config.toml
num_classes = 256
widths = [96, 160, 288]
optimizer = "adamw"
max_steps = 34800
lr_schedule = "step"
Rows from block 2, named by matrix and row number. Each number is 200 + 40 x the weight over its row's rms, rounded and kept within 0 to 999. All counts start at 0. After the name is the row's rms in percent of the matrix's.
# c3: 3x3 conv, stride 2 (model.blocks.2.c3.weight, 160x96x3x3), inputs 48-55, a 3x3 kernel for each
c3.9,102,189,122,98,105,136,164,128,178,217,147,123,114,146,153,124,112,161,188,248,243,201,193,243,146,204,256,214,184,179,209,180,178,153,211,170,200,196,208,214,234,224,189,214,194,213,187,196,206,208,242,258,204,237,198,207,136,163,171,172,169,178,161,185,221,227,213,189,210,220,238,221,227
c3.10,101,202,169,175,205,212,224,239,228,230,200,209,186,197,243,214,184,216,202,247,257,236,223,259,257,230,255,214,167,145,124,119,162,142,211,167,181,175,165,159,186,137,143,238,129,172,186,239,222,267,217,213,235,208,195,226,206,177,258,250,181,232,232,250,241,241,220,215,244,199,250,172,129
c3.11,097,201,228,215,190,209,208,197,232,223,181,225,172,220,213,248,206,206,206,191,138,200,152,166,155,134,147,177,234,171,213,202,174,132,181,147,160,182,184,151,157,129,157,115,108,94,225,166,206,214,222,163,227,189,171,242,207,200,231,227,225,252,226,232,247,231,214,264,255,241,277,247,206
c3.12,103,158,148,165,174,165,149,195,197,172,187,219,172,198,220,207,182,171,205,217,195,177,220,219,188,191,217,183,180,170,171,207,224,177,228,209,231,149,222,204,136,163,193,130,187,210,208,163,158,169,195,159,157,176,164,233,190,227,237,235,223,190,180,192,204,154,149,157,156,164,150,218,182
c3.13,107,175,215,192,198,179,178,228,211,187,139,120,130,140,145,137,185,166,168,213,145,201,223,186,199,221,184,216,163,194,175,212,176,182,171,211,184,162,214,162,163,208,180,142,174,180,229,232,240,246,220,232,199,241,275,212,180,184,256,208,239,228,234,215,224,182,145,241,227,171,217,253,221
c3.14,098,115,91,157,256,161,151,189,156,113,235,257,247,204,212,245,257,253,222,234,190,170,218,196,225,199,178,264,184,174,132,191,145,159,192,194,150,139,133,144,169,129,160,139,146,142,173,247,200,176,243,187,198,208,218,190,188,220,252,230,226,262,282,176,201,249,196,134,210,230,186,135,238
c3.15,101,224,209,188,247,253,238,158,184,201,265,261,195,201,214,210,206,239,191,186,219,240,178,233,242,235,253,235,243,240,199,219,243,216,157,210,190,129,139,205,193,100,184,195,201,159,205,142,142,236,248,158,191,240,210,210,284,233,301,294,251,213,302,284,197,167,150,248,189,171,222,288,166
c3.16,102,116,136,150,168,162,139,156,139,131,221,216,188,196,199,210,199,216,196,110,153,201,71,166,161,147,177,170,201,193,191,207,202,202,225,181,204,186,188,175,187,175,134,225,200,193,215,211,235,164,182,214,192,211,199,227,255,254,256,208,236,217,225,196,211,189,211,174,174,231,154,224,191
c3.17,100,171,178,224,200,192,238,216,248,156,226,173,164,181,226,171,196,191,204,181,112,163,157,151,139,148,131,175,193,213,181,206,224,195,199,197,167,133,195,166,146,139,156,96,171,123,212,130,168,229,170,158,190,163,177,295,266,179,269,242,223,246,252,264,193,155,170,252,208,126,208,196,160
c3.18,107,195,195,246,193,184,204,215,223,230,227,203,189,217,235,205,247,222,209,247,220,223,211,196,231,195,221,246,156,199,226,108,149,183,115,71,133,217,196,234,175,206,236,239,237,223,143,195,191,140,206,181,155,164,178,109,161,214,123,150,200,196,173,204,221,218,188,181,205,195,206,195,183
c3.19,098,188,171,179,178,199,167,211,236,210,200,241,195,177,243,207,177,225,206,162,187,273,173,177,240,191,224,268,160,159,178,154,98,134,180,153,133,122,146,143,182,225,171,195,182,246,192,194,191,182,186,178,197,191,132,199,224,236,146,234,228,191,262,219,234,219,261,188,182,182,144,195,178
c3.20,096,204,254,228,232,215,170,223,218,157,181,190,201,191,216,199,204,173,235,238,203,192,155,200,220,203,182,260,229,233,163,203,236,216,238,224,162,215,125,116,174,194,187,113,195,206,180,138,202,155,183,154,175,138,183,184,280,226,223,265,261,254,297,227,135,207,188,194,209,137,199,202,166
c3.21,097,234,189,185,228,212,201,172,193,159,180,193,190,173,142,151,193,204,205,256,229,194,236,227,280,259,196,272,253,237,219,221,235,238,209,240,203,189,165,124,84,177,184,128,187,213,228,192,216,203,195,172,226,190,217,154,219,169,172,195,220,165,222,228,177,245,184,258,232,229,221,280,184
c3.22,103,245,210,192,204,196,189,242,219,203,214,238,229,262,252,248,218,282,204,209,146,195,138,123,128,187,175,197,222,251,210,186,194,225,246,209,207,182,180,205,199,159,173,182,178,171,193,156,197,159,132,158,178,173,130,152,158,215,152,170,172,154,168,149,199,204,226,220,177,231,237,252,213
c3.23,097,189,151,167,168,223,258,228,283,234,176,205,174,230,222,127,216,186,166,219,273,179,285,293,249,252,270,205,254,238,195,190,230,241,146,226,233,155,185,177,165,205,222,159,194,240,271,208,185,258,238,92,247,163,176,196,116,157,219,150,171,202,130,186,247,231,177,241,201,183,257,250,196
c3.24,101,180,119,135,182,184,148,180,130,160,155,214,196,171,164,188,206,208,214,209,167,222,182,169,213,210,193,214,135,168,154,179,150,118,239,174,182,234,227,213,246,207,223,203,268,189,176,191,201,139,224,170,173,206,202,230,169,139,195,181,132,176,179,197,193,207,222,173,189,195,171,200,180
c3.25,101,234,166,176,264,220,203,176,171,194,252,247,183,237,224,272,267,277,188,198,277,228,134,252,285,163,194,228,247,218,178,204,217,240,221,210,252,202,230,214,226,238,279,194,229,266,171,161,228,197,166,265,159,187,208,205,208,189,179,186,213,137,213,257,226,164,247,186,172,230,225,150,213
c3.26,098,209,247,221,192,229,242,179,194,191,174,190,229,194,195,192,229,256,224,240,176,197,212,187,213,195,201,241,199,230,242,276,257,253,196,230,260,161,222,184,151,168,205,157,113,150,214,215,196,178,220,118,204,228,174,152,78,154,197,189,149,204,100,194,226,182,200,215,186,162,214,232,185
c3.27,097,161,125,137,88,102,90,111,155,162,181,190,215,209,169,139,211,125,212,206,156,149,174,144,146,154,155,165,223,221,212,210,250,229,205,225,249,198,142,161,254,209,189,259,225,191,242,239,202,271,229,227,262,257,217,201,187,162,236,189,144,238,223,151,171,220,205,214,220,210,279,234,238
c3.28,100,156,205,212,157,208,261,209,196,255,211,111,159,216,203,107,234,265,146,152,138,181,143,144,216,132,171,180,205,237,197,183,218,223,234,197,235,192,181,140,205,180,183,195,209,179,309,232,173,237,306,182,198,278,249,189,200,170,181,187,219,187,183,215,285,219,175,195,280,197,208,261,242
c3.29,098,185,236,243,213,222,211,270,252,239,222,212,197,196,227,255,183,253,241,211,152,210,246,206,201,224,197,172,242,248,277,241,207,234,210,217,239,141,136,122,143,145,142,128,151,155,182,260,158,245,181,166,182,220,213,225,217,205,207,152,177,202,225,223,212,198,162,243,208,205,225,265,220
c3.30,101,231,163,166,223,182,173,170,159,169,273,271,228,247,247,244,232,227,194,220,243,206,241,224,250,233,216,239,218,145,169,159,141,181,200,125,184,150,181,194,202,213,236,209,233,202,197,248,178,226,202,244,213,195,206,264,261,226,250,228,235,197,241,209,149,200,186,179,188,237,202,213,199
c3.31,098,243,227,191,202,185,191,192,215,185,176,164,173,198,189,168,165,193,246,213,184,235,232,204,225,224,200,208,195,209,228,186,163,176,160,104,123,158,205,143,191,201,209,172,180,205,179,189,189,211,194,191,238,198,147,158,189,155,231,131,250,177,238,190,212,204,216,187,221,172,241,188,214
c3.32,100,192,176,232,209,198,241,198,168,173,246,291,266,292,266,310,242,284,264,171,165,214,181,155,161,153,205,172,206,144,180,154,207,151,236,219,183,147,159,136,199,155,164,215,203,153,197,248,182,216,188,188,194,214,156,182,233,153,189,143,164,214,154,137,207,193,169,209,219,183,186,198,200
c3.33,097,204,234,193,201,213,280,208,251,236,200,215,212,278,241,186,280,257,214,207,174,241,239,180,204,222,203,200,152,242,204,156,165,268,130,144,141,243,226,167,237,271,267,194,196,251,99,135,171,162,139,162,125,80,153,166,234,245,173,197,237,224,151,243,197,224,241,169,182,252,131,141,149
c3.34,100,250,293,226,199,246,268,230,258,239,225,223,223,258,218,239,179,163,215,287,236,184,227,219,233,204,193,206,182,159,207,187,183,159,237,179,197,206,207,177,253,206,134,203,187,172,196,254,171,160,185,203,149,155,121,217,242,235,200,224,260,192,162,221,141,154,199,103,149,170,117,112,140
c3.35,104,282,279,300,248,278,265,260,274,298,232,140,207,216,165,162,223,188,221,259,257,211,242,196,198,244,242,180,219,219,213,204,205,252,206,208,216,185,174,148,204,227,154,233,215,206,205,182,208,206,235,201,212,206,226,233,157,229,225,156,238,184,197,231,163,146,159,212,156,210,196,138,192
c3.36,098,205,187,202,171,205,222,200,195,251,194,139,183,193,148,137,183,161,158,208,184,224,211,222,187,216,267,199,107,100,157,148,134,167,205,199,200,196,171,171,177,147,125,154,112,150,122,76,174,130,125,120,132,112,131,177,186,199,161,214,175,201,214,160,182,162,219,153,152,164,128,122,197
c3.37,097,166,192,256,141,191,264,137,191,234,167,165,168,269,221,177,204,201,251,215,142,198,238,195,195,255,175,194,160,173,258,120,148,263,111,165,227,249,266,220,213,252,236,241,236,243,205,188,205,244,221,200,223,211,214,201,213,185,189,145,208,239,183,224,116,67,152,158,122,192,222,212,208
c3.38,109,162,246,214,144,221,240,189,227,234,165,144,155,159,167,135,164,217,132,196,123,151,219,192,102,193,166,131,193,182,174,216,202,211,186,217,222,236,211,191,194,147,200,176,249,200,191,226,210,238,209,142,222,261,165,148,195,179,140,143,184,166,160,188,256,228,176,228,252,117,229,301,197
c3.39,095,197,123,210,188,154,213,196,190,225,213,232,206,170,191,199,187,194,189,243,259,148,243,231,119,230,229,152,233,144,173,240,144,171,222,151,183,183,202,186,190,179,198,194,240,198,235,179,200,209,184,95,219,232,204,261,136,190,196,146,192,239,156,186,220,218,291,163,158,239,148,200,219
c3.40,097,159,178,174,181,160,179,218,225,218,118,189,172,132,182,173,186,149,174,184,138,230,163,163,164,142,159,180,197,195,165,208,198,153,229,228,144,181,169,218,245,179,267,240,120,201,219,203,236,229,245,234,260,236,231,257,274,211,217,231,191,225,210,221,226,218,266,215,192,189,264,173,222
c3.41,100,216,245,223,233,252,247,202,239,229,200,223,252,189,220,250,255,256,231,246,205,233,247,127,219,211,136,208,251,159,125,253,256,218,196,243,239,210,190,162,202,127,182,198,161,207,210,230,229,220,189,140,253,155,217,246,221,188,235,260,224,195,237,183,270,248,209,259,226,119,247,234,173
c3.42,101,212,197,245,231,241,244,215,180,218,266,237,198,198,190,216,248,283,215,202,236,219,256,209,233,234,246,227,222,191,179,217,208,176,170,194,194,148,124,77,205,130,43,181,183,93,215,215,237,255,167,231,207,240,238,203,176,196,228,174,152,229,198,175,156,174,203,202,198,230,216,141,179
c3.43,095,198,163,187,227,195,156,223,215,138,172,189,219,226,212,154,263,217,175,229,219,203,233,246,242,227,222,232,198,268,242,229,224,275,172,150,195,180,221,90,174,237,182,163,185,240,277,260,212,171,239,254,191,198,242,126,100,154,128,108,133,140,64,125,192,197,191,191,183,223,184,189,252
c3.44,104,156,136,165,203,174,150,200,184,177,201,205,152,189,184,161,184,169,172,228,255,241,276,277,274,305,291,271,211,189,204,222,247,201,191,219,224,197,226,218,161,203,155,211,217,199,194,237,197,221,223,198,193,213,227,202,162,175,210,210,196,160,178,195,216,210,213,195,221,201,187,160,180
c3.45,097,167,183,228,143,158,192,160,205,182,201,211,222,244,205,165,196,190,150,202,251,124,211,233,135,195,197,135,236,187,184,186,184,195,194,154,144,173,132,173,215,155,167,184,210,146,261,239,224,280,226,226,317,230,208,281,177,207,230,183,163,170,152,186,223,259,211,266,244,264,266,275,215
c3.46,098,224,249,224,212,249,228,241,242,207,226,200,212,153,198,212,178,195,196,298,235,240,272,284,214,245,233,180,228,226,246,173,216,232,194,192,177,203,206,189,211,162,207,194,158,186,220,157,156,195,165,207,216,185,161,219,215,224,179,245,251,152,186,211,243,180,255,250,216,229,256,215,209
c3.47,107,209,174,205,193,161,204,145,225,231,202,186,170,192,129,119,146,142,144,169,166,170,179,134,135,197,126,165,181,175,138,164,148,92,164,43,98,164,193,235,172,227,244,194,279,249,221,243,214,277,195,155,199,193,141,198,229,190,226,219,195,228,121,173,224,232,197,268,200,126,254,232,119
c3.48,100,225,232,209,235,188,207,215,211,223,210,245,195,237,165,129,221,253,151,214,272,253,223,259,257,256,278,258,180,200,177,229,200,218,224,211,248,197,190,198,127,196,183,166,151,218,212,204,222,185,190,200,192,208,218,258,261,214,268,260,167,261,255,173,207,242,190,168,232,178,199,117,154
c3.49,100,207,245,225,226,258,178,210,215,178,219,230,203,167,182,134,194,190,228,207,173,179,207,186,158,185,166,196,202,216,192,247,211,240,217,188,176,156,118,105,137,131,97,156,130,134,242,224,234,184,218,267,194,209,267,164,211,270,167,205,228,154,187,221,266,213,100,216,153,100,208,189,133
c3.50,095,244,241,171,273,225,179,250,212,176,225,203,202,210,175,173,255,278,234,176,210,230,186,265,224,183,233,235,197,199,195,240,212,163,218,251,239,135,149,248,130,225,251,195,215,238,139,218,198,179,186,174,160,188,184,128,88,116,128,71,118,70,57,152,170,184,168,232,183,229,197,179,219
c3.51,105,196,200,235,208,222,202,180,243,230,199,198,193,246,209,220,221,219,191,139,161,153,229,145,181,187,189,133,210,233,252,173,188,216,204,220,205,198,204,130,191,197,63,230,198,131,199,192,164,177,202,191,203,189,191,219,204,210,173,175,198,157,208,207,116,102,173,148,136,123,200,108,151
c3.52,096,204,185,220,260,229,239,237,227,248,158,200,168,187,174,188,180,140,261,180,222,205,250,298,280,294,296,307,289,361,268,324,295,335,291,296,258,171,175,134,209,206,177,210,239,209,174,187,247,177,239,227,213,231,206,186,210,214,195,176,242,158,146,274,131,146,176,185,195,214,222,265,251
c3.53,099,214,224,202,259,248,175,197,201,229,244,223,210,198,188,205,212,242,166,215,227,241,179,247,291,187,234,258,188,136,140,173,225,150,228,259,239,226,220,160,196,205,182,167,175,133,244,229,226,243,164,241,187,200,235,204,290,112,229,250,130,265,230,127,222,197,210,241,188,209,207,92,230
c3.54,104,180,195,217,226,177,162,200,196,129,218,199,221,218,163,166,240,189,211,190,211,164,238,202,227,204,198,220,201,228,152,282,233,155,235,254,191,172,156,206,208,180,189,199,183,143,212,232,222,226,222,205,241,214,192,230,223,125,261,218,95,238,203,113,201,188,190,183,245,231,245,227,250
c3.55,100,224,234,254,215,235,214,255,236,195,201,258,274,210,183,231,238,213,193,235,222,214,243,244,234,223,211,234,210,218,199,214,184,168,235,192,137,171,118,136,178,144,98,202,109,101,237,199,254,186,233,187,194,200,250,127,150,190,108,178,169,108,167,170,201,186,234,207,156,193,178,151,230
c3.56,111,94,58,136,43,65,33,139,118,161,220,267,213,218,231,266,183,230,249,241,181,210,221,164,152,185,144,142,155,166,150,178,172,166,144,163,147,198,199,187,229,222,189,226,265,257,174,177,195,158,190,241,203,187,206,139,127,152,183,136,169,193,173,187,200,176,204,150,220,215,208,183,233
c3.57,100,137,207,259,188,167,249,208,206,225,142,228,252,164,199,233,209,221,99,225,188,164,237,165,211,220,193,189,182,163,213,195,215,222,211,219,236,253,268,254,230,265,290,161,231,271,169,245,191,257,197,215,163,237,189,181,209,254,210,171,239,206,245,187,197,189,230,187,202,242,135,159,208
c3.58,100,186,187,224,188,197,223,219,220,201,292,293,255,267,236,226,239,234,229,226,238,174,212,220,208,199,245,178,172,242,235,112,219,253,178,205,248,167,209,173,206,231,243,178,255,273,150,207,189,209,204,157,184,189,179,177,180,192,187,219,224,189,244,204,151,142,165,215,173,183,189,178,221
c3.59,103,158,151,168,125,138,149,188,143,177,186,277,244,216,238,276,199,213,195,203,158,208,189,242,195,146,134,166,219,204,186,174,213,200,208,198,195,136,213,194,214,269,194,209,269,218,200,214,192,207,233,258,200,264,187,236,240,232,196,246,234,256,240,240,235,229,227,217,252,239,241,254,276
c3.60,103,123,162,152,142,138,169,147,152,144,209,117,124,116,123,151,153,140,197,223,204,223,225,165,130,249,171,189,230,199,185,223,212,171,203,220,216,194,207,195,216,169,205,165,195,157,249,238,212,211,260,243,200,231,235,190,169,208,182,182,181,157,199,162,260,241,183,221,238,248,200,228,232
c3.61,098,204,218,172,242,263,230,216,192,157,185,203,183,232,199,205,177,218,234,223,184,223,206,121,219,231,169,233,145,113,172,196,194,121,184,226,183,184,167,184,173,158,247,136,185,205,182,145,231,224,208,215,230,146,236,196,196,133,132,170,127,140,196,140,219,173,149,235,180,185,212,146,187
c3.62,100,224,148,145,167,187,169,174,194,169,198,237,223,222,220,240,245,200,225,265,264,310,284,304,270,276,277,216,229,205,208,262,208,177,230,215,182,198,220,191,221,181,160,184,178,207,193,200,185,207,197,164,216,207,195,215,173,148,202,189,169,254,190,196,253,270,216,206,246,151,236,183,190
c3.63,099,244,268,273,210,230,224,223,233,231,228,250,228,213,218,203,252,212,239,188,194,229,176,211,229,172,196,233,209,197,252,248,247,210,257,261,239,141,140,135,120,132,116,131,116,154,132,150,132,136,150,147,187,166,138,180,168,213,165,139,160,176,140,172,186,131,168,181,150,79,191,158,85
c3.64,099,183,210,198,194,216,193,219,226,224,228,269,180,228,248,244,200,224,230,209,204,185,218,209,252,211,211,181,238,174,227,239,234,182,234,243,210,158,178,182,208,154,203,209,151,176,177,189,216,198,226,215,229,216,192,237,259,243,266,296,228,202,238,235,212,279,256,208,268,253,251,251,230
c3.65,097,202,235,221,202,198,239,218,231,244,224,179,170,209,217,189,253,257,231,248,252,188,195,225,200,215,214,188,204,236,243,235,225,246,216,238,270,220,200,164,261,209,209,240,261,242,234,265,218,286,305,245,293,271,242,220,227,243,240,243,254,248,221,238,193,202,163,188,238,168,243,196,211
c3.66,099,225,156,128,227,156,169,197,174,204,183,229,192,230,203,226,174,211,206,188,127,171,147,151,125,126,135,196,137,72,93,98,118,110,213,167,127,160,188,224,210,203,226,219,210,242,223,204,239,150,232,222,217,189,247,210,221,259,161,199,200,264,203,193,150,172,190,157,177,216,179,198,190
c3.67,094,217,193,215,233,212,188,211,216,222,191,174,291,242,145,92,229,282,222,210,281,222,280,206,300,279,208,253,266,259,207,243,208,213,252,264,234,177,211,150,207,216,180,170,211,138,167,211,207,227,231,190,193,214,203,227,235,210,207,243,230,207,206,276,207,195,213,168,215,215,164,193,202
c3.68,097,216,134,148,212,197,218,181,249,199,237,238,214,274,214,162,198,200,228,242,202,161,221,174,187,224,247,206,200,227,210,167,195,204,223,267,241,207,197,177,155,206,125,149,198,175,228,174,231,219,190,212,192,200,206,188,205,253,197,201,254,219,183,266,168,177,166,247,215,210,196,198,192
c3.69,106,141,125,176,82,98,105,164,157,112,218,242,224,205,254,256,243,218,228,125,129,137,141,70,154,188,106,108,225,193,233,231,235,218,211,236,204,198,161,168,232,186,176,243,228,175,193,206,204,197,218,238,232,229,234,234,125,251,204,189,191,211,157,212,224,207,253,159,187,222,228,156,270
c3.70,096,145,160,195,175,197,187,191,177,176,180,277,258,202,234,294,217,163,183,236,242,192,154,183,209,146,145,224,189,188,222,161,106,167,188,137,125,207,177,128,192,194,168,204,210,185,301,317,254,202,245,335,157,164,187,234,223,225,212,160,206,208,217,178,258,305,261,187,234,325,146,162,219
c3.71,106,158,147,186,135,145,155,162,165,194,235,226,197,256,211,206,170,239,246,209,171,209,218,212,164,164,217,176,178,199,174,198,208,219,159,205,210,212,187,194,279,207,170,230,251,186,188,208,161,194,209,188,176,195,218,182,160,138,203,210,162,218,233,177,154,146,159,164,162,189,188,156,192
c3.72,098,211,256,206,208,200,129,225,228,172,215,192,185,172,186,221,208,224,200,215,179,205,168,146,181,146,156,192,179,233,227,215,198,180,224,174,137,197,171,177,192,240,206,168,252,211,157,157,194,159,195,191,162,225,178,198,201,284,165,270,277,160,288,259,141,92,170,127,171,162,191,192,120
c3.73,094,237,205,158,190,169,102,227,186,205,190,171,248,205,234,152,223,240,220,200,183,211,183,221,235,201,209,190,135,137,127,165,200,221,177,224,222,125,146,190,139,190,212,132,169,206,203,183,156,137,169,153,145,199,218,131,127,181,193,154,170,216,196,224,295,203,141,157,192,166,204,180,194
c3.74,099,165,162,231,205,170,222,224,194,220,155,98,125,106,137,76,156,127,132,218,199,196,215,214,196,239,206,173,236,215,211,226,213,226,235,215,204,230,213,164,244,230,212,242,231,214,203,239,227,231,222,224,223,229,208,202,186,167,144,192,147,175,142,194,238,216,234,167,248,221,194,191,237
c3.75,107,216,165,197,243,192,172,227,201,226,101,106,94,87,117,30,70,133,84,226,252,244,227,261,242,216,277,220,252,251,237,213,218,191,209,198,216,245,263,250,249,228,257,208,211,218,165,154,181,204,137,211,172,189,193,212,186,213,237,204,200,206,214,201,183,170,163,148,178,151,152,140,194
c3.76,103,208,199,197,222,207,185,214,164,175,177,218,250,198,219,176,213,238,228,139,58,126,102,72,68,110,81,69,192,199,223,171,231,188,217,236,241,182,208,234,223,231,181,204,165,118,193,162,194,170,176,186,128,149,213,213,246,222,209,214,197,246,231,194,214,196,231,193,189,173,203,134,189
c3.77,099,187,102,170,192,135,141,229,144,128,191,202,196,215,167,195,246,171,173,252,213,237,183,188,260,195,209,263,214,278,226,194,203,242,171,201,216,241,170,115,180,229,151,205,243,253,167,127,189,135,194,145,180,185,163,176,131,189,199,147,146,189,205,208,177,231,290,145,179,258,199,147,241
c3.78,100,103,161,177,185,172,171,192,155,122,224,203,178,224,240,224,205,228,244,211,195,228,194,188,193,252,198,220,198,213,215,225,200,242,203,212,187,201,169,231,260,174,218,222,196,184,209,225,216,206,176,180,200,207,219,180,261,229,235,184,234,241,212,244,219,248,206,230,185,178,235,153,181
c3.79,101,215,167,209,216,192,175,235,197,233,259,254,263,199,253,245,222,250,260,200,261,165,187,228,188,203,265,178,200,107,216,171,122,204,163,186,159,169,109,105,189,136,143,207,137,120,173,197,176,159,222,269,166,241,262,208,187,147,205,196,183,259,223,208,218,143,175,155,140,251,203,177,253
c3.80,099,207,164,196,218,224,207,178,227,165,209,211,193,263,222,225,259,200,223,255,229,155,230,210,162,231,186,226,181,217,212,226,253,235,182,256,252,166,199,149,155,132,155,210,146,181,188,167,228,190,181,141,188,204,231,248,154,209,243,200,212,201,256,217,185,213,262,139,207,206,192,191,197
c3.81,098,238,234,224,211,243,234,238,255,230,208,208,179,211,185,196,214,192,187,275,209,222,280,248,210,269,214,177,203,235,242,215,237,248,214,256,239,130,141,240,183,144,164,171,169,172,177,231,207,197,211,219,211,127,207,244,203,221,248,207,161,233,206,195,234,193,168,148,181,185,207,154,179
c3.82,101,153,34,156,175,44,124,146,108,143,188,171,145,209,196,194,181,187,197,229,216,246,204,230,258,225,220,250,164,167,120,203,191,187,220,210,203,208,197,164,176,211,147,240,214,168,201,161,190,214,176,160,186,164,147,199,128,221,221,158,185,213,135,183,159,208,203,167,201,221,145,228,219
c3.83,110,105,81,135,155,157,122,173,152,164,201,193,176,151,186,142,226,202,206,236,186,225,213,171,216,192,185,215,94,112,123,88,93,109,145,60,133,222,200,191,225,233,182,194,219,212,189,231,212,196,200,182,215,241,211,205,172,203,184,187,217,193,225,210,203,174,160,232,194,159,253,203,206
c3.84,092,239,211,169,182,182,219,214,222,264,201,212,146,170,182,175,246,188,197,226,152,222,255,152,205,222,144,179,208,197,197,158,186,201,228,224,221,175,154,217,226,147,210,248,196,187,151,165,194,159,194,146,185,201,182,206,199,243,233,193,202,247,181,234,201,193,141,219,162,163,228,155,127
c3.85,096,201,177,245,230,146,219,208,190,176,182,182,201,216,184,166,199,150,217,177,288,233,164,259,251,194,237,216,165,165,212,208,147,199,191,206,217,198,257,188,203,235,204,205,217,155,208,227,180,176,247,206,229,245,269,151,131,249,226,154,246,179,231,259,206,208,187,143,220,217,214,228,227
c3.86,093,194,204,231,239,252,282,190,196,211,222,179,210,191,216,217,232,225,228,224,208,229,246,187,233,269,202,233,179,136,158,250,187,164,277,243,182,188,177,153,115,183,141,207,176,170,170,143,109,159,128,118,138,161,127,177,147,140,243,142,192,179,136,134,234,247,155,256,224,154,198,197,160
c3.87,100,235,237,210,185,143,177,212,196,184,175,256,192,244,241,189,258,192,189,267,218,210,254,221,219,223,232,213,184,209,187,158,133,153,212,201,91,222,186,139,249,223,147,213,207,173,225,256,281,225,249,306,197,243,298,231,227,159,230,221,176,234,167,194,173,192,245,219,185,251,163,232,254
c3.88,096,196,211,237,214,151,190,195,199,227,179,193,229,203,206,216,176,157,234,137,162,155,130,197,155,134,160,200,183,196,193,271,204,246,306,299,240,212,168,192,213,185,213,192,192,209,222,211,239,164,233,233,233,231,257,251,220,234,184,199,206,193,230,162,179,201,209,190,204,179,237,298,259
c3.89,103,223,237,239,247,255,277,233,218,213,257,272,279,242,251,238,286,276,136,249,219,204,220,219,219,228,186,184,181,187,216,177,154,181,133,159,153,167,155,77,206,159,107,222,163,132,228,259,185,225,227,220,179,214,232,256,199,203,261,239,202,252,222,182,205,164,206,176,152,202,140,157,192
c3.90,099,172,162,192,170,134,166,176,184,194,214,211,196,183,197,207,190,205,207,169,214,169,150,230,204,147,205,195,140,174,144,219,188,240,273,286,213,170,179,196,113,178,145,129,172,173,221,147,182,186,148,146,133,134,217,271,253,263,170,164,206,205,241,246,176,199,244,147,136,163,129,151,200
c3.91,096,188,180,173,170,187,175,202,212,262,204,242,218,226,210,198,241,225,222,303,224,150,245,241,183,228,222,222,127,112,175,214,209,192,239,260,239,179,194,217,177,124,249,143,138,169,253,179,210,240,230,206,195,221,240,217,286,221,145,215,128,219,250,211,219,205,225,182,153,164,196,150,219
c3.92,097,219,245,181,229,193,180,216,236,198,252,213,127,197,170,267,190,196,263,150,221,151,158,205,211,155,281,255,238,227,257,262,268,267,303,243,242,189,198,175,168,172,294,201,251,276,268,260,230,244,198,235,203,285,217,245,222,176,186,204,184,181,203,169,190,233,196,186,220,241,195,266,228
c3.93,095,157,179,196,168,162,171,266,237,237,204,270,276,211,192,233,212,167,239,205,203,237,201,213,141,185,227,135,224,192,192,132,210,110,163,131,173,167,178,110,184,214,122,173,220,114,216,162,193,205,200,215,164,197,198,248,237,248,219,219,263,253,192,222,227,232,246,234,217,293,213,190,196
c3.94,097,289,315,281,312,284,293,251,261,249,198,206,226,210,225,204,220,196,194,248,191,200,136,186,187,213,202,196,207,237,244,245,215,269,240,252,209,271,224,227,261,180,170,237,216,224,156,167,200,130,166,157,105,107,196,244,266,213,269,227,236,250,231,275,176,180,175,205,175,214,183,166,238
c3.95,101,215,213,149,222,212,160,185,210,218,107,180,227,187,220,195,216,235,209,183,248,188,184,206,217,205,220,206,214,156,156,203,211,204,197,239,230,164,206,232,171,172,190,159,164,119,203,213,210,262,232,188,219,217,218,245,299,255,297,280,331,292,316,322,201,160,169,218,148,186,197,141,181
c3.96,100,229,217,215,200,188,217,207,188,195,218,225,162,226,210,242,193,231,221,200,168,215,149,207,192,137,162,190,170,265,257,142,193,264,268,161,221,213,239,238,186,269,332,183,235,304,144,217,188,164,237,219,143,181,225,240,237,252,161,207,271,249,192,277,134,118,233,175,134,137,186,216,179
c3.97,098,247,245,235,236,227,242,198,225,279,209,203,216,233,192,184,262,252,220,256,202,182,196,229,228,224,184,138,119,184,216,194,168,143,239,223,197,251,174,187,261,214,243,267,225,201,110,131,182,109,107,142,188,117,168,203,158,216,140,165,188,183,110,200,193,151,131,194,122,107,240,105,120
c3.98,100,169,185,178,161,153,202,173,147,186,282,255,254,239,259,268,243,224,225,235,255,240,190,200,253,168,206,201,182,181,165,179,199,150,205,197,195,202,236,209,220,261,251,196,226,247,220,216,193,216,219,208,200,211,192,185,177,215,177,167,192,181,179,222,197,168,182,184,230,197,170,181,174
c3.99,095,210,202,216,178,189,148,234,217,237,192,262,262,221,252,250,244,221,225,262,178,213,228,186,247,206,187,265,150,144,223,202,153,185,213,226,182,186,257,258,170,245,253,149,194,221,152,203,203,213,141,199,146,160,152,165,185,267,124,139,162,217,196,218,180,167,196,172,93,162,193,70,166
c3.100,095,225,220,194,273,217,206,198,171,113,193,205,166,217,170,177,179,218,252,236,180,161,198,242,222,229,203,225,185,211,261,223,268,287,226,290,270,208,213,224,191,162,258,205,247,159,163,170,161,159,198,179,214,196,207,136,177,214,163,183,222,145,163,205,175,149,133,162,156,208,174,164,256
c3.101,099,218,193,205,219,216,206,182,197,191,260,265,249,225,233,241,160,215,194,169,264,207,168,234,193,205,192,250,237,198,198,168,197,206,171,176,205,245,186,165,170,162,137,190,157,168,242,202,240,279,227,261,234,226,231,277,248,213,259,244,242,237,206,228,194,236,244,232,206,236,134,208,199
c3.102,098,182,193,191,199,224,202,208,232,218,196,172,196,174,180,190,203,171,215,205,200,190,200,222,185,237,215,185,196,239,171,231,226,205,236,214,165,205,240,199,201,213,203,162,167,134,261,182,197,201,208,174,149,160,180,151,126,186,128,85,156,122,77,151,194,195,173,174,175,175,182,203,205